From a checkpoint of a small segmentation model.
Model: encoder norm layernorm, decoder norm layernorm.
Training: 10100 steps, held-out accuracy 98%.
Data: trained on made-up ball-and-stick molecule models, 48750 training examples.
Rows from block 5 of the encoder of a small segmentation model, named by matrix and row number. Rows with one number belong to one neuron. Each number is 200 + 40 x the weight over its row's rms, rounded and kept within 0 to 999. All counts start at 0.
After each neuron's rows are labels from the 100 images, of 14976, where the neuron reaches its highest value: "colour at peak" is the nearest of a few named colours to the mean colour under the peak. Only what is clearly more common there than usual is listed. The data: made-up ball-and-stick molecule models. In brackets: how many of the 100.
# fc1: MLP up (encoder.blocks.5.mlp.fc1.weight, 480x160), inputs 80-159
# fc2: MLP down (encoder.blocks.5.mlp.fc2.weight, 160x480, transposed), outputs 80-159

fc1.11,249,237,248,264,203,214,132,167,177,206,159,181,206,169,187,153,220,291,131,230,199,149,237,151,185,242,194,132,211,115,200,237,194,178,168,202,238,202,215,193,238,173,181,227,263,223,224,219,121,187,183,189,149,186,250,226,183,197,178,287,148,141,234,222,285,179,210,174,250,189,203,214,173,170,197,108,215,212,230,202
fc2.11,184,186,209,170,143,221,255,230,148,228,212,228,193,133,216,196,177,207,168,186,226,235,275,218,192,153,201,142,151,210,252,229,198,204,206,234,125,205,201,195,134,193,140,178,171,118,190,217,191,207,182,198,196,177,236,192,106,207,207,149,224,204,216,172,137,222,146,221,189,175,216,166,211,130,297,198,158,168,156,201
colour at peak: black (70)

fc1.247,167,245,241,227,182,259,242,89,202,187,191,212,193,148,188,194,180,172,160,254,274,250,254,232,212,181,235,135,174,118,202,264,173,201,239,208,179,182,174,199,152,275,185,276,283,220,201,241,223,230,242,203,198,213,184,190,164,130,166,225,180,260,241,236,214,189,138,152,190,269,254,177,158,183,276,192,163,196,211,181
fc2.247,200,182,202,229,323,187,228,217,237,147,224,236,157,206,186,194,167,216,255,174,164,249,235,205,225,194,224,204,183,257,187,222,171,211,114,177,139,168,184,194,209,180,233,221,154,271,247,197,184,181,223,173,251,128,185,181,221,130,237,201,146,158,163,276,192,155,221,251,231,192,202,129,265,178,126,205,163,193,225,212
colour at peak: orange (41); brown (36)

fc1.182,112,202,218,235,137,181,171,190,201,144,195,186,172,170,238,143,220,164,141,248,210,247,227,172,172,114,183,169,172,182,161,240,233,189,272,192,195,246,198,203,186,266,184,181,256,208,215,256,191,193,205,133,168,197,203,206,248,247,168,161,211,254,222,194,231,176,189,185,240,272,184,155,211,139,159,169,211,223,187,289
fc2.182,151,235,219,221,171,191,188,168,202,203,153,176,153,211,185,163,186,133,193,201,159,172,148,270,142,196,172,233,133,211,271,205,194,189,139,200,203,177,227,175,190,83,236,234,160,282,195,180,235,213,268,194,250,240,219,197,211,105,179,196,196,254,200,182,131,164,157,252,318,234,161,182,183,142,174,244,162,154,251,245
colour at peak: orange (48)

fc1.140,189,231,228,219,206,221,151,200,171,137,228,204,189,198,167,194,167,172,180,208,229,149,265,169,215,229,227,121,181,142,156,206,152,194,185,202,216,227,210,206,187,223,241,294,198,275,231,165,159,225,134,165,213,253,131,216,109,194,184,174,148,213,199,191,262,212,193,163,250,212,204,235,167,135,186,161,236,186,159,237
fc2.140,185,239,234,203,221,279,188,210,205,231,250,253,124,169,198,207,175,157,179,181,247,229,259,160,189,185,220,151,192,232,248,196,223,218,200,249,143,176,195,168,191,202,135,204,144,141,177,227,183,231,251,114,192,178,254,209,148,194,283,250,184,146,149,216,216,204,195,225,162,193,178,184,204,184,249,209,178,174,177,202
colour at peak: black (96)

fc1.233,143,186,197,178,229,202,162,121,207,182,176,199,245,203,212,264,138,208,180,163,209,161,157,172,197,269,209,253,223,228,147,180,242,155,207,149,126,218,147,219,175,236,257,174,238,237,229,126,284,217,260,88,296,144,163,159,184,147,238,143,181,187,193,213,210,186,241,124,225,250,212,206,240,260,198,257,248,215,186,274
fc2.233,176,179,223,231,187,212,221,256,239,146,191,197,226,223,233,163,206,124,255,167,186,179,180,180,158,235,223,216,186,205,243,205,166,203,225,156,233,200,171,203,177,178,199,219,224,188,254,168,236,136,179,236,155,223,153,217,270,259,245,201,233,248,161,260,171,172,134,160,213,294,274,161,227,164,186,206,194,163,244,171
colour at peak: grey (62); pink (37)

fc1.319,206,264,186,174,177,224,247,164,165,196,240,267,185,157,155,194,250,235,168,146,114,242,233,262,180,244,204,167,186,136,185,179,212,211,214,187,308,160,192,181,171,209,169,208,173,220,229,162,202,232,186,310,171,163,208,194,224,249,185,211,164,185,221,191,164,217,185,180,204,243,226,279,234,162,193,200,216,167,196,225
fc2.319,267,151,194,197,165,173,237,204,209,264,172,213,209,183,234,209,232,305,173,213,204,174,171,260,219,226,175,214,180,178,240,183,173,183,209,228,139,190,202,219,208,247,178,183,239,141,178,126,257,204,218,310,155,207,235,142,197,197,216,166,154,190,269,203,198,205,173,215,177,159,240,123,221,150,89,183,268,193,177,165
colour at peak: brown (61)

fc1.416,223,176,207,259,150,222,254,223,211,200,253,242,189,213,154,210,254,221,258,208,183,176,89,173,221,228,232,217,146,260,220,260,225,194,187,203,194,145,296,180,174,176,155,139,156,194,234,232,153,179,230,107,174,192,219,240,249,191,196,241,192,275,238,250,136,238,161,180,212,286,152,199,184,133,221,215,193,216,183,226
fc2.416,52,139,184,215,201,256,242,220,202,251,196,134,235,183,171,136,263,201,184,227,228,199,246,255,202,159,101,188,201,204,224,277,166,222,224,245,180,218,229,248,144,162,208,233,266,172,234,185,181,200,197,262,222,244,220,270,230,213,128,122,223,326,221,164,177,219,233,224,191,186,258,283,201,135,230,230,241,213,184,243
colour at peak: black (91)

fc1.253,157,174,189,165,197,210,225,139,42,125,193,224,179,235,199,173,195,182,167,151,221,202,161,235,209,223,203,166,239,167,221,253,177,154,206,201,199,133,258,220,167,133,283,241,232,219,199,159,187,197,242,190,136,211,203,195,179,180,194,116,176,239,173,238,136,283,152,195,220,189,192,210,208,210,214,228,166,171,208,216
fc2.253,259,257,260,234,176,181,171,182,223,151,139,159,206,233,190,218,97,92,198,249,208,182,167,188,175,218,156,156,218,115,186,169,199,153,219,186,225,188,183,162,135,203,194,225,243,188,173,167,229,272,241,141,144,230,163,214,203,137,227,291,213,212,268,222,258,180,221,256,170,179,154,150,165,250,251,168,181,124,208,167
colour at peak: pink (34)

fc1.66,227,170,184,229,189,246,213,244,164,151,270,261,162,176,192,210,193,191,163,233,178,190,162,213,214,288,97,188,141,248,192,206,245,223,157,173,284,180,203,146,152,236,235,186,131,208,248,224,199,267,191,176,183,216,200,222,115,209,205,210,188,191,222,245,157,228,232,187,240,202,228,183,152,151,172,291,142,203,192,256
fc2.66,184,150,255,221,235,214,161,210,239,237,200,180,220,161,151,164,226,258,132,188,288,214,240,235,219,161,96,152,229,180,208,244,202,223,174,308,137,161,212,162,167,205,197,209,212,152,187,202,250,232,231,175,221,203,266,250,197,209,225,195,189,255,238,161,141,222,191,228,186,172,219,301,213,63,248,193,239,212,142,263
colour at peak: black (96)

fc1.325,220,267,231,207,139,244,144,188,172,209,227,209,219,126,233,152,189,206,183,257,250,197,261,212,156,163,171,128,150,174,249,239,200,183,237,191,193,156,165,235,200,283,245,217,260,190,217,193,266,212,151,223,260,196,130,236,196,159,194,239,146,227,190,164,212,212,116,158,201,202,175,185,194,203,203,265,154,165,238,237
fc2.325,235,187,206,237,240,164,253,179,197,157,146,204,219,252,184,196,199,199,264,174,155,175,129,272,194,230,189,239,127,220,213,218,167,158,172,148,247,154,190,207,198,109,220,240,186,282,224,178,228,172,202,224,246,185,184,163,221,116,219,193,189,193,267,232,165,151,238,233,298,229,197,169,204,151,162,179,166,200,253,155
colour at peak: orange (37); green (33)

fc1.472,194,192,207,159,167,201,184,170,189,153,185,209,179,212,198,191,117,219,174,260,190,152,185,181,248,217,197,136,222,178,124,202,202,175,222,176,148,200,155,211,239,201,210,206,231,208,176,214,137,217,197,151,183,214,189,189,173,150,201,204,137,168,199,174,388,259,198,199,203,168,200,118,181,176,251,220,266,153,181,170
fc2.472,172,163,182,203,240,219,333,280,218,214,232,225,222,210,180,211,242,209,213,158,226,238,220,199,244,189,196,220,137,232,252,222,190,190,193,177,154,167,147,208,219,243,262,209,185,163,222,220,191,179,170,211,180,135,188,203,168,253,254,146,176,143,166,241,132,186,78,175,167,146,232,174,242,185,71,123,210,228,178,176
colour at peak: grey (74)

fc1.20,199,174,184,210,177,178,319,178,222,215,200,152,190,176,155,162,152,186,208,191,184,169,163,151,254,266,194,237,222,218,177,166,161,182,213,122,157,158,185,242,132,264,277,232,218,203,163,168,295,234,203,246,225,184,197,180,191,261,223,203,201,232,218,177,224,177,183,210,236,266,207,164,129,199,222,265,122,185,155,208
fc2.20,186,183,220,239,231,245,304,176,285,151,190,237,180,205,195,218,233,235,218,225,229,232,201,197,241,195,180,237,178,176,155,129,162,248,178,118,222,203,211,183,173,238,275,234,257,214,227,204,180,179,156,200,150,143,166,287,255,318,190,163,158,248,232,233,172,163,152,217,175,160,192,156,215,268,158,162,321,197,193,196
colour at peak: black (70)

fc1.337,137,164,274,270,159,220,194,233,175,161,197,209,195,192,208,204,242,159,206,216,257,245,163,192,164,185,93,241,258,192,157,282,287,184,195,203,150,172,285,152,166,165,200,202,211,226,191,277,107,169,251,97,187,196,212,211,290,276,178,251,151,153,260,184,156,194,208,194,176,250,162,247,201,225,182,197,180,191,153,197
fc2.337,203,180,151,199,215,165,211,229,131,156,240,211,134,147,230,176,195,169,210,234,171,179,215,190,176,229,230,184,227,245,157,235,197,224,161,221,164,245,224,207,194,160,177,202,216,283,212,205,151,148,208,316,282,219,224,192,281,114,213,142,203,211,198,168,224,188,304,239,207,223,150,224,244,227,223,248,184,150,234,235
colour at peak: pink (47); grey (27)

fc1.85,219,262,208,203,188,202,240,144,206,154,180,109,232,233,219,237,123,204,235,136,201,282,222,133,240,227,203,186,191,116,194,218,196,181,268,237,164,187,204,184,163,188,194,235,188,263,196,180,193,275,248,221,119,143,210,124,167,191,207,255,259,166,239,193,135,189,263,231,173,192,239,235,222,192,234,260,211,233,162,185
fc2.85,247,165,209,195,239,256,279,188,226,196,247,204,185,177,220,218,73,290,260,234,205,226,210,185,169,190,109,127,200,116,64,162,204,230,149,233,191,202,212,193,169,226,215,182,256,173,251,135,254,239,190,232,205,223,198,230,253,237,227,141,162,264,241,182,255,226,203,257,177,176,167,208,211,177,206,152,195,189,151,165
colour at peak: grey (45); brown (27)

fc1.208,216,267,186,233,213,190,255,192,80,168,229,186,134,132,158,215,120,175,162,183,170,261,169,166,219,203,130,194,237,148,161,238,210,174,197,218,211,174,284,265,171,220,228,180,190,208,158,173,252,225,135,203,228,260,185,183,236,221,199,194,204,140,209,194,159,208,111,173,145,264,240,229,296,259,281,189,233,180,203,198
fc2.208,307,226,193,183,218,165,231,190,149,219,204,228,128,157,238,213,225,247,164,229,220,160,207,217,249,184,159,184,267,249,197,185,229,213,223,205,80,198,193,213,198,253,201,185,156,166,178,170,194,185,229,304,181,174,206,173,204,134,239,170,225,176,207,139,288,205,204,252,194,178,203,133,231,237,237,171,240,250,195,176
colour at peak: white (63)

fc1.95,182,243,169,234,195,234,149,275,236,161,177,181,197,272,151,202,210,203,124,207,221,227,200,194,189,245,170,156,172,168,237,235,235,224,197,240,188,163,173,166,198,286,207,225,235,244,147,270,173,251,194,131,246,245,241,245,155,192,190,177,221,224,282,166,208,217,126,207,254,159,229,227,186,172,181,245,211,168,203,200
fc2.95,147,261,188,214,253,261,99,189,145,198,223,191,143,153,235,173,250,244,183,172,180,241,216,152,215,197,211,274,131,193,135,200,176,193,148,188,194,211,214,213,252,201,230,204,192,220,218,242,208,254,225,234,228,203,238,189,173,166,173,211,167,221,145,216,373,173,282,195,173,245,145,264,182,255,136,204,154,189,187,227
colour at peak: white (72)

fc1.369,151,230,214,266,169,227,254,215,143,184,154,250,263,172,182,181,207,158,225,179,263,197,223,192,221,238,153,235,211,161,224,207,231,146,205,105,244,193,160,200,198,207,222,175,221,178,187,199,161,174,151,238,162,150,180,256,162,288,233,176,184,230,255,155,178,189,179,176,184,254,217,175,279,166,216,152,238,187,270,261
fc2.369,262,295,187,209,219,257,303,186,214,229,235,244,128,177,227,209,140,220,185,210,237,168,196,224,191,189,206,203,154,192,230,210,175,196,125,253,100,194,241,223,217,260,227,202,207,144,190,232,218,250,220,286,181,176,222,171,181,121,240,212,210,194,227,209,163,195,199,232,182,187,205,132,175,244,172,225,273,189,203,198
colour at peak: black (73)

fc1.411,210,238,164,230,155,224,179,143,96,188,206,241,262,221,214,153,231,183,163,194,206,188,217,202,227,232,197,179,234,136,242,200,234,226,198,106,224,118,183,207,191,182,206,185,216,213,157,252,148,217,191,227,214,217,232,188,217,217,151,234,170,157,190,202,96,191,184,219,204,197,246,232,244,238,204,108,188,234,280,201
fc2.411,224,223,227,214,250,271,318,179,266,237,185,161,176,157,178,210,170,209,217,238,224,176,228,296,225,159,93,167,206,108,159,215,193,218,123,236,120,203,218,211,197,191,166,205,232,192,229,230,191,255,182,281,175,236,197,223,208,232,152,183,160,242,272,179,192,215,172,273,173,176,160,185,190,133,290,228,247,169,152,156
colour at peak: brown (40)